Weights of a small image flow-matching model: activation geglu, width 256.
Rows from block 4, named by matrix and row number. Rows with one number belong to one attention dimension. Each number is 128 + 24 x the weight over its row's rms, rounded and kept within 0 to 255. All counts start at 0. Numbers have three digits each. After the name is the row's rms in percent of the matrix's.
# q: attention query, key and value (stacked) (model.blocks.4.attn.qkv.weight, 768x256, the q third), inputs 0-85
# k: attention query, key and value (stacked) (model.blocks.4.attn.qkv.weight, 768x256, the k third), inputs 0-85
q.28 079:146126162114106137171109134114067140126111167160103132083134144100097109169134143171108153151124148121142165127163083142127144145109125131095136128105157151116121133102099132090137149107099142133104123117138104102114135116143124183153162156107138107120126114
k.28 094:103087103144123088113106156105157136128129112145110204103142112136150082124128121142144110132143156116131108115188129126090105135149093113104102160118167143185108103111152095109125144135074109094117135119145128152127141151131132097164143117126153122175122127
q.29 080:154105115104124134126126150112136087142160180166111090153104146102136117139137153114134150137124122124104160106131114160115108130124121127107133147143136142165089150126120110152147128118114120111102138156156062145074129121125173113107109114085164116176138080
k.29 083:099131154166132155128121140145198151083148110162107133107140122130164098141094102130100132159115121119114086162109122094094138153109111121124113129148144103135115121171127097166115136112138080128102128098088134102135131070142142123150096152106144136114122087
q.30 084:162114112116126132112102086119117130120175181146078135088097087131126120148166173119136154156112102146150129112107152104148101133110131146144127121128112144126146099111112113095180145098121127105117119135123110172097136175152138153108088098137134129130143125
k.30 078:127144113120194174128139154132128133122162108122165111091154109097117137102081110113121173161088096126117133150095157151127123128132132142143113102100111135179124147149116115100119118165123130108110124153081129133139157120066093145098114105136126149129149162
q.31 096:106152109098097129104127154167118133115115125156158113122105119117121170123160136129099164129109146093119155149151093141110087130153126132156137092144141147130131169127138127085158134146132118106114115151145104132142102117144142164101096063138145146124089132
k.31 079:097142150088126115113119115107103161136149111133155093102135114109109107141123186136107102135149154152084131149148142100142061145186121115134145137136122106159113083124127090122123100088107122167104152142128120123077145145149128102163096104091124099112136160
q.32 082:110166100078088113140144083111142151121154176173117120159111123121154085132111156158107146097077156129158105159117158122120112139159128174121098143082111110100133090104105154110135119145119138110091111106135136099137124138124104163104152133140142112096122103
k.32 084:114143125152194155126170174128082108128129132093106092072101125093165127110098161118116144076123137131157171107127102114133142102118146126148121149138071134115112167105123129101134105172136137150104136124136117153113109122063105128112142110078117126133154127
q.33 096:165102138157138124152111094130108130118096091105117123085142123110121161087108142161153098155145109175108102139127137171112162097098125113120155151129102130107166125128116138133138129105089157117121106108129147185121109143119147126169120162118100097138155114
k.33 082:118123146156102124148122131158122108128126147170102155124169124149120149153127094128171170128133194133108118110159131127170166147129134129132128133127179129160158159171118111128120155093105088138128093176122167108117147145120149141086148134141102128119120071
q.34 090:160116097147103161102129104125156141094088125145175122089095114094102151119143107171104148144159166129109131164149086161138105152098088095135087133136148171150145101124121136126120142100089097143105113162183112128148117117129142148124099134139131158146114111
k.34 091:099071136119149124142098102150118171122153138137129139129132149113156174124134120090146128144128152134110093140151138130139089129137125169084114153118131119135121123150143133124109096142106111170099162139131145144094126098186157154154117138105104138104156100
q.35 100:107110090135132131134148139115148099153127090121103110148133143171150161144133088096127111123131083152112139161164118145106141109159130088096117140152105091151157059079145131122117150112143098135145153139114162122125132116133123081105102127093100125113134103
k.35 104:134116123142123152150134087083153134128140110120124108162125125144128140130095117095160117162146161071159134124139121110195163102132113178130132153128142161108117169157114147154126111112131129144077111117097115119137148142109150155107141168196129110129153100
q.36 074:115098104128118110136126096105098143121125094125131129147122118124108201069096136130142168140110161108141117154166081162120110125096131142103137165168121167167124145114142147175113113129139134122104150129084158152139150129146114118108105082147098172150110181
k.36 092:149117122135097134133110147092117125141119171158169144086125120145127105150155134139135089088153197135118143139153102152126166139160105134142132130150144138117117110121156114120123121114128081096166129151159118104099134151152134133150117155111167125137157129
q.37 092:111149115106125173084105159115102143135119137102121135156116123169106104079113168153137190104142152105155132125137134117149152141170143108088103084135119138101086109092093115133129162175151133122123163116145143147153105132198149081140134107125148131124122120
k.37 085:128096088135173115134129137147130166131114084149158120126155113135151137167153144139112151126162121125092111108117106085104111109155113105128136126148156122123107078121176084105092153122114139116162108115174120147133115128135126161146105131111172122173113143
q.38 096:099123099128102109088126162130152150154163116121112176163101126152104115111136096117143141104097127133131118140120166090092119106163136126115116072143089127164106116095158107121127148143134120127140136103118155130158131115144103124138144101095104125130158097
k.38 100:178120135118132216115214116145100127081167111088115119152073151115131146125126106127097153105134148125171167148093100143166152116100169128084113103135121095106142145127123146141144150161111176138098136137170137131157098127135111115126158130106111120170117094
q.39 073:150097156153096170101093158139137168098116100167142129096171144088103114146132115157124124120133132142100135134138100132177152137124138118117134111110147133146101141113097125074138132079121106166162120135172140190083122150102110139125165142118166129121090122
k.39 075:102113100141090074115110133115120167119103102170120122166124137157174110193110129129119133121155131117119117136145095160116086125160101106119118131100139167157145075102146083095104162093093120140161127164147142108125181143125121099133132093115095109135100128
q.40 088:156186112156141133115127185148105125091145169134110107142157086143152131112143120124103147104155188119145137128138119140116121126196139150198113140135134133182145127110143168110105139168117142122133133136104150181136143143084140125137108082169116131149090150
k.40 083:118143062108178168110133115186152158109155090099150132156130142098141132114168117124098117118132135165119137106126147126124153108130160139142125090104096124093107102140132176116109130167150136127147131126151151116147100118133131096143130140139137142106140181
q.41 097:104143144150157113143097102112140144151110126087108156124118126174114145082145140125121108106129135158137118137113165112093184111151184161173139071155107072144186112143162173114121166155177123116122150116093162147143110144136127095149134161137097158109151106
k.41 090:094170160156171172128130139092136101101119126120097122123089150102082132086127104139102065122139161144140192081095145098126175101118165109142082138152113142098141104131140145139134128128124193109135098103164129128129091172092114132125160133180175100083107120
q.42 139:097125131154110134149133140103163147138151097110096149164154119126103093139111084110147093116115088111139092146126145113140128110119136100157158133121108128157128129189127155124092108140146141137120122100093179085128151083113086094135159177112102125112163124
k.42 111:132158171127090134107144142099129097112124139106102106114091168109083121102142115106124123101108102126142144133120121120100156075102166129119144137135126133098118140105105193128137142164165213115122097123136110131181075128125142114128117116159137164132109133
q.43 096:120107168162106181133182122127180107151136099118152160145145132115122162132128097125140118099104136109119121098143140145142077131119098141120124139155135149130140174169153173132102125128123113132084142165124135073119118113132071123132139177134118122128118152
k.43 092:140164143109089114165116103132135119118146124112150104126086165136140117127170138104091118145146141162101120148130105125114115101093135127119122137116083131138164180078151181125137142149127129143116141093127118146110104124085130091164132137126112121154153126
q.44 103:105117142182142121146130124116125104137096090084107117145110142143114111108095097115166120109102110107115130136123181109100114092153161118136157088145129113181119118137146118129092128122129170137116132106082175122130132103124106090135150161096127125156139083
k.44 087:166144154143131169112149127097120149116124147160152118133101129158114092126118076147141144101144168158141161089135116106126173140141165111147107121136151093040118131138101168140143134103142159129107098140120150108140116123143115116114186138182155136135107122
q.45 084:155127187089110103159152139127091111143111147142130135103162133098145142123154156148092125094137135148108142133134081125125131134083078186099118119092161180131117130121153126164140132108121134126156109131145104066096149131127112129096105124095151130118099107
k.45 083:133128143130129102104087171138128133147127106128096153095120142128157098131109150150139116139156080093129123150119111129096090150140093145121134133117176169146139112091131114115130137093107094126187118130132123167117141097146133102157105105137120150134140147
q.46 089:128148143125156112166159092119134162174133133130110167134160199096101095174125153098143094113131130089132101108131207097123115095117114165168154156091127126122153113178100097099174108152097136131132143166135140133138137151107101109133115171153110107116156132
k.46 108:158135156111126127126117136109113122144116101089139089101091143104062146126134147150152145141106132109141083133123155145136095116128144149179132100124061142096175170098133152088122104154095153144097107112138154095122121134098117131121146160174091161102135140
q.47 084:139110121137136126099127091111099140103100138088126105062125095153153124070119157151154102146142131158131101107101122145152148112167169117161107076154093100076126149099160138139138156110138130147136082147126155143131100131094153115106115142152094116123162125
k.47 083:148151137147130164158099138185099154098110131139121172126134094111104137121136128100158130117158106125077176108143115115141153164074122105078125129135159108138132126151132115151093154110130115139191139132094165120104139105151099154143123139104130137104149205
q.48 085:134164114128153145107137149160112121153119163163114149130128137099138095133101131096076104113101086127095172108152106147134111122121136133100128139118117136143108136118071114115148101098083113121193124157174112148096156148109140109167124084085184140138110133
k.48 078:110110138137128084090128135115137084174150085146115116132098092132137100175092100120092184158099115136141154165142143133138115141141103133125141109120102118177137137156144075111126173120141108107171121114145140150120136079122101095101085131072099109139113126
q.49 075:091142140137128115126151120133145113155110182085098147066130148104143144088084139128111117123120104187139110103143164151121157089107148128147163213130083103101169156078117164133151132142158120147122129155117102143135092159140119151130138153128150136119130114
k.49 078:075110115093108131128076088108095124123083134118131116123150104145133109148117169124102123077151128087122120123125110121215120140111120126165120132147099148114147128159134127143128097114111120131165109113141119096113139128117109147094171099151138103106167168
q.50 090:146082131118132126130107141137138163125127110154173136145132115093153149179148085140125150150109124149146157149132121131164085149111108171118157150129165067144103115130152117110142136101099109131141108095181124124110086140122103130120107099124174077128094164
k.50 086:144116100099122126146131164079143105159165142169091147136127136165141128124097127123113123144130122114122126123140139159160111175120143114127114116102159070167137115089135116104187144180112141088106125159124125160142135161130099133156144119110100139142101087
q.51 086:131121125116136164140102123138133147122128137141141118103127119147111146128144142115095133134115116142111146130154091132131108151165113128115110152120170123140139102099159139160122113079124164133116109152120137147094162136105152150106084071136154145194098090
k.51 084:121124139093108111138102156097121156129145125153133124120148145115124097160143133141100116120127165138137140132093124108152107079134123155146133159122168124147135076154193137119125165137143148094087131162125130134121126124175134151133097108073135132111144137
q.52 082:123112159154098080124106100132107141100114134130158181088153168143140139125152143155156151131142121182119089136165092129117128132164147092104099129133096140060131102115148153136087109127151168133130113138150119109137168098104168120139122144148129146185152099
k.52 074:113132108142125121151130151114136155088098139126146123152148121163131171123146136151106094147173136131115163119124113108104143108115129140139165145123136163140116101133097151163098132099171109079135182115118171127143143130156131157109138148131135165124136175
q.53 080:149106132130113131121078085102092144112085066115156087084150068125137175095132100175089128132150123206105103115151094140143119107172192161151122151172137131098144115117137175152131155118116136137170127148158122142087108104109145120136117101105116161125141105
k.53 080:136085148112147106161094128152135167108090113152102151122152152170114134108103139148127128120160132136140174092167115138152154131124115130139116140124170177150132128115153143138129122097125111124163148123116140129087143125151154164110091119116112112068124129
q.54 095:088104115128124096137124123106090121129102146130136104119130125165131127119153112148142125132134141146128165102104125071147143111136121116174120143070109071149187126093134126136143172102155120155073122123109145153115139120131154126134134112158071082135121104
k.54 096:154161098119203184120161123115113145123117123127083131150121135130146189128134108101150084119147168140136153101136149126160158104142157113129130133123118161064143113122143147136132128136111136079148161130129117138138127144111139162121159124142148144120156129
q.55 083:118165117112104155159144103076134124163137125133142113191098114110154147154109150093130119137098148104163133123121125096167190122115140096115135152143095168127096161100101114090128132137125140140082135110151136143149161122086129091117131145129091119095173111
k.55 081:119140136119170108107127093072111124135146105173120109147185088142147138150126122130157090121132080124112107087104100101130103118105167123147125135139091099109126110141162126126150137110134132147148074119149131098170087119156095120165106085123160144116140151
q.56 094:131143119123130133071119166178131159091107138119184119134129129090119161100139123126103170143129152147121156179115139141122089170132123122138129114161125160120081159116140142170090125145140121164140126114110128117141148144103150124092143097171141148163080188
k.56 090:144102068074093113109134141142103119106092143158152107083150155119135115134159160134109115104154119135094128102100121164101108129143115106091160090146128112158110098160124105124132129119127086082164143127157132168101093123165154122148103091093139112148131107
q.57 078:081128092120148126077111128120112063135145138154084129143171101131134171131157122107120144134133132146138133123157131093168116148131094161125102133070086122111132088089147126128089121093168149065159116130123166158117104164130141095118131134109110123127081138
k.57 084:141138106117109153094136108130066151121144164123135142136148121138138142131129120127095151103178178135164136082128095143201164120153114165183124129130124132154137106134176119091149139157114116132136073136133129135144146182139114161135090140144145097142134143
q.58 101:147088115149139128116108115158068134104088126121145046089164159137156158108137145142130125146131117133094137107123096164149105140151121127113113139115127117152117105100133106177133138127115124140090117143140124143056143154096146115101120114131145159171099125
k.58 094:123119092145139135187131117144176177081121157142099134147128117126146097132123089130137097176111143066133141120128119099136137098130109136162113118127089098102149110134188151138126122130103076119104167125067146122104170073113154173121141155150144118167164123
q.59 089:111107143105115110108133153124053135116141151133155135132142118098155164122156134146133140134166155128163133140155104125116131156149166152094140143144152172098103143131128122124152122125113151105181153101146089117119136124187150133128102104098181137192115132
k.59 080:100103092145140141129155139123139102120116108145100120087162091118129133096126167195100133161114134165103114135148130134138095137108129129104114157109141118171113125129120144145134130140146106156112159145117135184109141089095120126120062107071106144133122126
q.60 084:107143095136093153108151122143140134127115103145129152117186139148154169124146121127096138126136124086118084130162141097114153155191119143164119129049121140136124152115148119121134151154154146126117115144088111115101149178107134132106143131141102172101140143
k.60 096:144166134122118122118171115143137137118138166109112137160074157110128113145120154117130084126138149142145161092103138106160139092127141154184144124128084098075193136105112147120131122146146158140067134124137096122151119117124157116118165124132102105131151144
q.61 100:171125118102140125119150134146107127106110116119166124093122142107149125148165102135133106140134106129094132128137119149087135126122102131101125191127155125121130082120110103167158110107105122117166127162162090138127095092119100136110095104154184132133125128
k.61 094:140117117087122121126117104173115137133111154107101129130120093132117140125150155117141135139085146080142115142135112129120115147152107155105150102113116108135138116128150122119098098116111114184087134150075164127135172115095136149132137140150062116133186122
q.62 083:145135141113132129112096169136091143140143105124171119139142131165189125143144155136131137111117122162134152066132119142152100123104138129160104115138094112165104119132132117130129142114109134143139101130142105126115152137071142141135115068150156124166135104
k.62 078:155158109135165115105137126121157109100157160131117168142137091123112179162159079116086095144124090138090118172089164095115145117112166112111147121135128091114139110148124167167140131139131133108154164093090156145105131100141170108139074119097148147077159145
q.63 083:108096150135127114131110135164143134114099126149138137122125104111131120126139105112148091138116124139151117125159108115127096179131137126157158102173170155122112142149177110117074109136125123155120127102129154100113157149073103147109133132161155165172113141
k.63 090:127102135079059074158111162089089137131136146122129101158134155140152110129155149123103085097167141127092142153114123123113134125181113095090136140139107156135099097081158153129129149118161145095154140156146152127116117131136140092164134088169135126112131176
q.64 098:118149138163109162130155190115157100093124127127122109137141097150136120149131124131091086125127091119104134111123118145133155177084114101144142084136128171136106178105137161196123126098072120149147112139141117141142121114117108097135098124115124149137153124
k.64 087:118093143124150149125141126143127151148141077126104117134161110192136156135087097116149134153096120124103117130077142116114124130164110171159102116153132138145132100158103101155158152104146090105117099128104148118131111133098079127084121170119127157082095084
q.65 091:143146150116108112149140152136094126131132083165109084161144119155117165114127158117140141098144085119122171117135121186115162118127193114151143169139143118134098132118104132141123150167124147110147091157153131112079123084074125123163121143142117146165157131
k.65 082:108141130100109109153128160117128152156151155113124135145122120104119092091137107121170084131095071128111119112087121143131091128177112127147156122125089100141132128130139124162152075111091106108173111125139106126140164132123090119153117148124140113098114090
q.66 097:116130121171135168132196149122117116096096122149140100166095108132078090127131122141144111128139166129124143106118155147143144165138131150097151127145114144127118183104079125195120132144094147116096093139136161139166148135152124101147128113104148163166112133
k.66 101:121124112135139136130139146123158167181130117143126135176123135133147172138138104159124148117117153066116113141111162134146145085139145106119101126116124131140113113105133152114182097115108084160135138090123141138156140100106114137097137126123127127092136133
q.67 092:115090118130106064105095135118103183122115145116178109095178091092148133134162131124120129142104081128121139096088144114113127120139099153151131107128106104110177108176117128098121091138171111173148133113090138150130128123150109157127205140127116163124149111
k.67 091:108113128130105122162131137082172126115147101146135147126120128147118161124128136109170148130145098130117079148167184105174108144115116163078140143158162112125135119125121153133124131115136139139124137098111113076153094138163150136161126138148120130163107147
q.68 105:166127144172115103125141134143172077148134118114103141121118116139118156112105158128138083118164083156091159092101110152101151127130160096140120164161164132100072146096146135114154119096117117132132157091142127101152108131167123103083120137125119112119141098
k.68 102:113137094130121100180091140123130168152172090120130101137142100140130106092107142148087098168109150111129155127139170125132143149119112128126074105101132120113110134152114100128123131134153135124129068127154161150152170114097070119136163117123122125119103132
q.69 111:097148121107078115110050092130128129141097151130156187077130140136110111093091101117117173137113146123134090119114071109136114074164139134164102100121136094111157072128127105122119119148153156137099135163069156135127173156169115155123183154139139136105135170
k.69 111:143149122139121108119144082092168138080138098145141171124129160143125131190137102104134094099122127149143129122136152159127134119088160049115111152129138145101148096122131163111139130129088175067152131121115092090110092118134136119156136105151122125141162145
q.70 098:105143137134096084140112162109136125166136171114142093130101097181127142129148159101106080095131109140115173079112116141172153153129131115139137142105120126101129171127089152108147118110108118143169146108098079121128094133159139105136171125077111144136118130
k.70 105:104160120140122138102147104112168147151148098105106160090119141127124082149107106140162130134086133131140059123100135136118148113163155108113153128104137102118119098128111123151131123122128112095173124097137124093147131103121126125157138120086137134119111146
q.71 100:114105154107150100135144103098102166096161175115143124169117119129109085137156160126137136158096148098094107130103145123157130097131121118113142118098122119155156098138125121146099130152135106105146131130160145114177063142143163136115160136144107121113136151
k.71 092:114105081134119146103101126123073109145125114126153102091123134149135133156152138123157135122146149149103112127152131138191164146109142131113135179149143144115126156115068129126146105147146121142121184125143123166140154141161126169118143154126108141123135103
q.72 093:165142151140117105097138148126098152104114154162141107131109053109173119144115137152108138131119132199142106127202125129112109136160157109141144144173130124104134126127155105147133142107135149128128158194152144150169073161146149150101160140123124165162124110
k.72 097:101135098167136115115119149136174116124148096135102146151132165151115135150135150105147143162087097149142134112104175155169095121165134131085174139120098120121109119105124136126147120144138095164101148107107108109158135134107133120149112151132130127092148104
q.73 104:161085113109113111141129147134115131173131131096143082109121151098134132097149142121111111109149106113099165136087151122085117168074146123088126177113148157123110116085079106102150098174148094129126159137109119113108082168130150120139118112136151111128154156
k.73 099:130140122103134103086137095120123156149165154100131081175149066153144109119122137117165142132114104134125087164148120122113100149149153138135104116079120133098134122168160129125128129163105117116159119117116142103094117141161125142173102126106120129127106178
q.74 103:142133147083093102133158119130156126142148070141152127173132126097113150120164097115138115131122113111139119164094141119117120096130110122102114155070115084147078149106127126152145105149138105139126066144130106153145147138143142143098128073103129172137125167
k.74 101:117187137133117153092165122114104133143121085163140096153104149125075098168091142122128155131123145120135139155109158155122116100124113105141169133165106124114116121106137111086131127142148141158168098103156141140104104120130123116149127099130115176122131097
q.75 094:160142125143143105174144089130180146173142145154155125129084106098118131137135143090125103131108134155131107139119175139087122108109134097102079173129134123109078093118103070129103092159147123094116107139076099107133133141115131121115159096131117111146115143
k.75 086:134160071139095150101122113111133125132154109077114110132117163134079105115141143112149182139107151115148125174129153140112107079109130117111117104141122086086148125144144127072090131130192107108118150106101114179155125120145130103135125092166145138118124117
q.76 087:097157159112144133132078107136102126085132123116143156086101124118080115098140101151160171132125132119119112147142139105148130094174146189135098120108095115154166120144104178122111143077156118109115100130081134118121136134120152167122174153121118121115123165
k.76 091:142070112129093155131135079135148140107078063142136166079140133128149111161138127118142141090102073116158115112167119142165126128121117108129118101143109152134132137094130166153137131107134114125151172119109094126135116144135123121086132149117115149107150160
q.77 102:147114128112111161116064109157138091119104085134127137111104084168114115124153087068132145135093128109155112101111112151118118115174141155150100126112094113150122115138131170123103144100140104146118074141117111161135155140137069146120127183122150152147133155
k.77 105:144114159145123158093102124129160124116118092124121130076099139091100099100101130121116123128127114157119150089107140118160123140056134094159154089133143131093129104092131184110117102148148086141150117161089092094130110123121167105129106139141155122124149159
q.78 110:132122144118143103127102153122097123086120166118118095096101141122170139128125176167165159165139107141098121118135130116115133149116162131123117101174149104130126129110169092113145145141155116142126208153141138122116116115133136083134128093143104137128168057
k.78 110:092150100130126131154138124101152115142134171089135141174147162162154165143113111156115110108096099077160123142101105139179104131187130178086144170072137154134154161167109109142114119109166137121102138105175106189097146146132129153120159115079133127118123144
q.79 099:121129148146118139098142121115096132105134057129109126127138142196143160150139114139143130097116098131110103115123137151118107143144159124164110115101112067138098132129145165151125082119102139152121089130110135101136108100113131114133108130150166153113117154
k.79 093:112135121124162155114141116131165146148091137177092083147085112130112139140102117166088153192131142095131126153070151129118087080141093130120126112149135142107106153124116109142168089134101105153149098143127124142123128115085126134120155107152132149116107175
q.80 079:111125167122156135105100123104134142122143103086108180093146155129099123136136116139100110133122119085140149124133137145135161141129137138138123143111091126105160123137136152137124164160164111140131124158109128146160101130101146129119115106105139127116162139
k.80 080:132095127155129147179145132118149125151112127141151161138114125150162133085161128127147134071120141141130125105137146097155126123114149105136115104130134128110143137111142154142115149121109115113149078116098144091132153082086170089156136120078128138128117150
q.81 123:127132133129131176119074115169087105109082127105091158123172139129127135132092097113131165122111117105190120104145075113123163134150153144158130079117087138124159133123155140160145175108109175134134122122129149139126147102127098126115123135140110082139127132
k.81 111:141115157149149118187129123124115141132122117119145117120131165087149134055132165116113100135131125134103133072145111147166125157114100101152098152144132142159137124100145143149195081129109121140112133159115129107102091120111111139122150146162179111132157146
q.82 083:139134126123099157162153120158119088104116099159129131170135124103070160100117132129152160117148108123119093134153119145128123173175143141144106168130111123176125128130138114157073116097142187135153122119103109128111156152103109090144103164139130106109107114
k.82 078:113147132147120097122090152141101167155141140174146083148092136115111121121128117160121109135097113112124147170119139115059106111116098101145119150128121119109124177127156110112128096122113119121149121120118127151119099116166144151098100105146147137105168125
q.83 092:152157122146145173156149164148140139133124108145155074089135091119120146102154110140109133123116127108108172123113115102123103125136150124098095138138146128184114149118138127126093110168149145142131131143165097155135107123088116172158102072111103149132169122
k.83 097:117161171106138104171145137147138112164103153120104106135149121117106116120127138109144151139099140069131136130110151137100149139166118169158168098082140155142139144125144112113121112097170125117132117103091132150141152113064123092098128127130103199071104145
q.84 094:131135148126140132166173154122149162141156145135139132138174130154117102115170143177150108121160107114144143127084167136151162148123093127097100116097115138114119132130105160148105133131105128089118171112107111131133118100108153102162133132113091123100169134
k.84 096:141096135130158150136132130142084125122152106134136155105171113134170122127156152148138117150155128141089153142115105139105114118151148161141134115115134147139153162167134119126113146113139139164108113156116127144114107169154096122131085150114140104132147110
q.85 091:112139155096117156141102109139125127120168093158129179151180136103121124119150130151109174117095111131151124106126130133135152091165165144154077080095086099163143113139147180062110132148124106106103109106117145105108115159129148153149128127107113169152109153
k.85 095:139147166135159105130127166150136063080092113114159113102123094080100120103127116110085106136193120129111153113133133117134155156119139132164172149129175120119121159150118170166142095126117136144120093147138135127115087139127119123110115160168158154132136178
q.86 097:138094119147104069108179134104136131126127146126157118142105109116110150116131120143132133137124127178092115123103124127131112127115098113120114128126166096158096121115101117113124075109133108117113135121143099106104089088161121138102197134116156115103098099
k.86 090:163096085102099116104113094126157144098142122151108114165114114129126126142115126139157157152164143117117103145118149104094137091086101111113145123164091098125143112161127112077122125118136146124111150138089136156124169139158125116151120134152070122131093139
q.87 103:130154147109131135132114072152120129153140094144143205134179147112132122141093121096120142143119147098147106095105149094131121103153125152132169128070144172149148115152132121109111120179152130115127136128088140133151164166109112136139152175158134143132107156
k.87 103:172137142148161098136135122170113141098138178156158139117093110128131119108146133158119133115129120151083141131134146152099100125084150125146085142120166137145119134089165157140155147140097153137160102114126132140157111123092142135151122124156161151124168165
q.88 097:155138151171132107138137163117140112137133112147142124122148151129127166123096150120154104131113125116085142148148144127130136160101123119108136128131127170168095150108112159171111128120125077151153122087107102162131095127088107139145104105143133127112139169
k.88 102:091098150127118128102129102119102153127156105129161132101151127133120103116102093106126150109087147111123104138153137148053139130125111158093131106130140083106161143151159097084089130137176135088109126148112146116101132120109118115108190109152117142129140105
q.89 104:148153102145130107129123154144151118169132122113123162138125143152105118165102149126102112127112124142065134110130132153105128134080104073115124147161138147114105140102075137142097118140101127111159120116144082151181099125180169122105183099148127138094098114
k.89 105:169122116135114159111128120106132121132154109108129132097115095111130166124101102119144128154129172117111106140121151099122143110122119125099095126134133111143115115128070104127119149151142151072111160119084198151106136096078129174136141133143100125117123086
q.90 084:092140135129159149168108146136156155088107077156098125144126165098104123081112105174114124070126094133082167107140140119143126124143158123157077066120106157106137124151119162120101138124077166116115116106122114143153146107142141123154137153130150155120070133
k.90 092:152115165160144116141157146202129110148168144166144131132109118113154136138120132109136138119137125138141100101133079119138155147140128118164150148155181134155092152152136142130136152167127134161145161161089210094105118120097121100115119144116132162069110125
q.91 099:104113147133126107139133133131157168155157115088176131129126113121112121120158105117139068112117140097123143132150126098155127099148094140108161113104132112125148145130123160126146096161149085151143137092088122110136117137124116193158152152094123093102165130
k.91 095:166140128131097142148121140147069185111133120128121082139105107116117132094127086111143160090139126136133151163137103101116090130113163106165099138161120132090133123121116146103117144117088174130163167084143110116146116069132149106132127112104147129137122158
q.92 078:091128120149111127114154134132120112079178131130135093123168118089155101164123126178110151082143082093107170168119121062121128123118156152113176117122161139099094142112117144125105164105177150122120117093132128141089128140129113079112095117109127117130141149
k.92 085:128141166103148130087157089162139143093102174108125098107124078169150137120160103100166160118090134109190122114128101138135122123159156136097110106114154110101126126135158160127165141172131110178084140137158154147154111156110132160104173106152071145139137161
q.93 085:123131107155141124137151135124131111099105153092147105107152115135144096146112151103147126107118092125106132164099105157090146166080184114117151135135102157105144132101140153163128167127130094137163143146161124140072049149135085111174135124144116116127154113
k.93 098:122064128120139154104167090166117152108137137095121128154154092143138146110218084091126155132120149139106098122122130120148131127152146147133088099107104152131115143143118118133160115126141090120126132133159146080149119116158094148109165143171111106122125157
q.94 086:093146167115130148146101132123120101136079137152124123154146159103146118152154122099150147124190131074158132095126132102116170162154087146113180140115150160106098075111133148146144165140125182114149158129071143102097160153115127115143136126138119164128136101
k.94 081:125139053136147120102121090100148140173131157116118155138146163166111134121142119151069106156134143162134148073107112153191109105084137155143079126105149117116140091106106120129127151072121098133160121081127138103131089153080135131131138135077151157168176085
q.95 107:136132154099097108122103147139070147073127121113155116123116078116084103104144086165111187183129138115165131116125096136141104114110145136126123071116129122150115107158153144080120147136145162120143121146121137147139179110123114129145180146140149142125100115
k.95 102:119099132129141107124119136177174120110105171136121153140122108143144107103144166104121147097125111133161160098114142137142144118098135100096129134117112147113119145139135123107163116126116179134118118115139088117154088107130163126082126078131137150105092139
q.96 094:086082103152137150113145099114167129163130169151108119124118163099129100143147140104158151131059125145174070141144161128153108110121077130134146115135138108130141135142113110107124134129074117100138140116108100117160166149145129152146133163072114161155097129
k.96 089:184128117119133162116129182096166117148140174144095118097131139118135182160157159095110126137144129147115156123130083115088144085151123102112121148171136111136133147125145177096112128129148162175111117156092147103089099142149160150076119079146149107132148113
q.97 102:174142123117142132125163166108158144150137102102176115156172127134142152116144115150138166105127097123099152133130114115110119145111157131125128157089163109119131145150123111169146114174155091118135123090119149125075101111066111161159111077124136114171155133
k.97 098:144133138123131095183172139164097160122113207127132071120096101146137164112127125124140091149132118120113151146133062093112134175129106152145139115138145113084137116151172110128114137099123137162118074125134133141088133138085085116157102096143147123147118176
q.98 106:138135122109103121135118093138124108116146158169116119131107138139105123123130102123153153181172113112159118123144100152160107096131095111161105142126080108132097103086132112143112164119110148123139052126124129155128167140135141111125150135126154115089084159
k.98 103:139135117128115116098108102147121111093093083137154171082152157124119098151145100139119169133137154143167100102108115163086118080101129096129129115105118123152120145107132101102154112121123118072123142148214114105114125137158148128114132139148112120151135105
q.99 101:141173115131158112091172149148119131120127062082161099125125090124122120132108081119093116144115152146102141167137116164126101110116123097128129137129107127146120114146108130136131096147160127148153105167151124087153119147103104161138160129099121170116153105
k.99 092:141117117143109141095132127133141124147088127144128094147082109133072089142145110120169122125148065161146141130149112099136129172101125135151145120171114120096118103108095127141133129121120121121156131161120091121149142106105127099170087123151132137102109175
q.100 106:124129077105117121099099155106107110124100197159074093098113147106107178147109131180105150114125157166144106112129129155158128104101113118139078144161160167099124113110097126166131142125148151110149157152148130102111146100099155103118133135144115122108138098
k.100 114:109159116125089136132080129098155117148126115122096204114145123142133122181161143144116091128125151114132109099121144125126154089179103136116146146111107113178133143147110087133133151134106126110133156142079143130128131140145137110122117145108109125136102117
q.101 098:111105131122115155110108084141133078118097139139101108120070090132114126145133125089113150085094121177112129107126100141135085096166143123155107098135090131120142156133147186095126108114120138166131152145158138113199123094162111115111103176121111104089141138
k.101 096:122132149149156147129177138129124130160112110112118128138109163123121112101098148130130133111137126165135182099163151145147151136129150122149164146120133171182097132099106160146159089133142150123133157200141125125180145149153125133135159153132109107104102172
q.102 098:144126126126123100089110155140127176086127101146142126117111088102105116123168111106087120139134130148132124120096117155122135132132148127135103094117135156149099123142106143167129145139088108147124158144119164130150134066101104138166130123113088132135147148
k.102 085:090145136131112155114171112115122132114147105145107121113111103125119119183129128111159140128127124129103152132151114115164114126088085138093128152125150116116110150150116098125139080149166079172139112117135116166164120063081104111072158141156107147110122133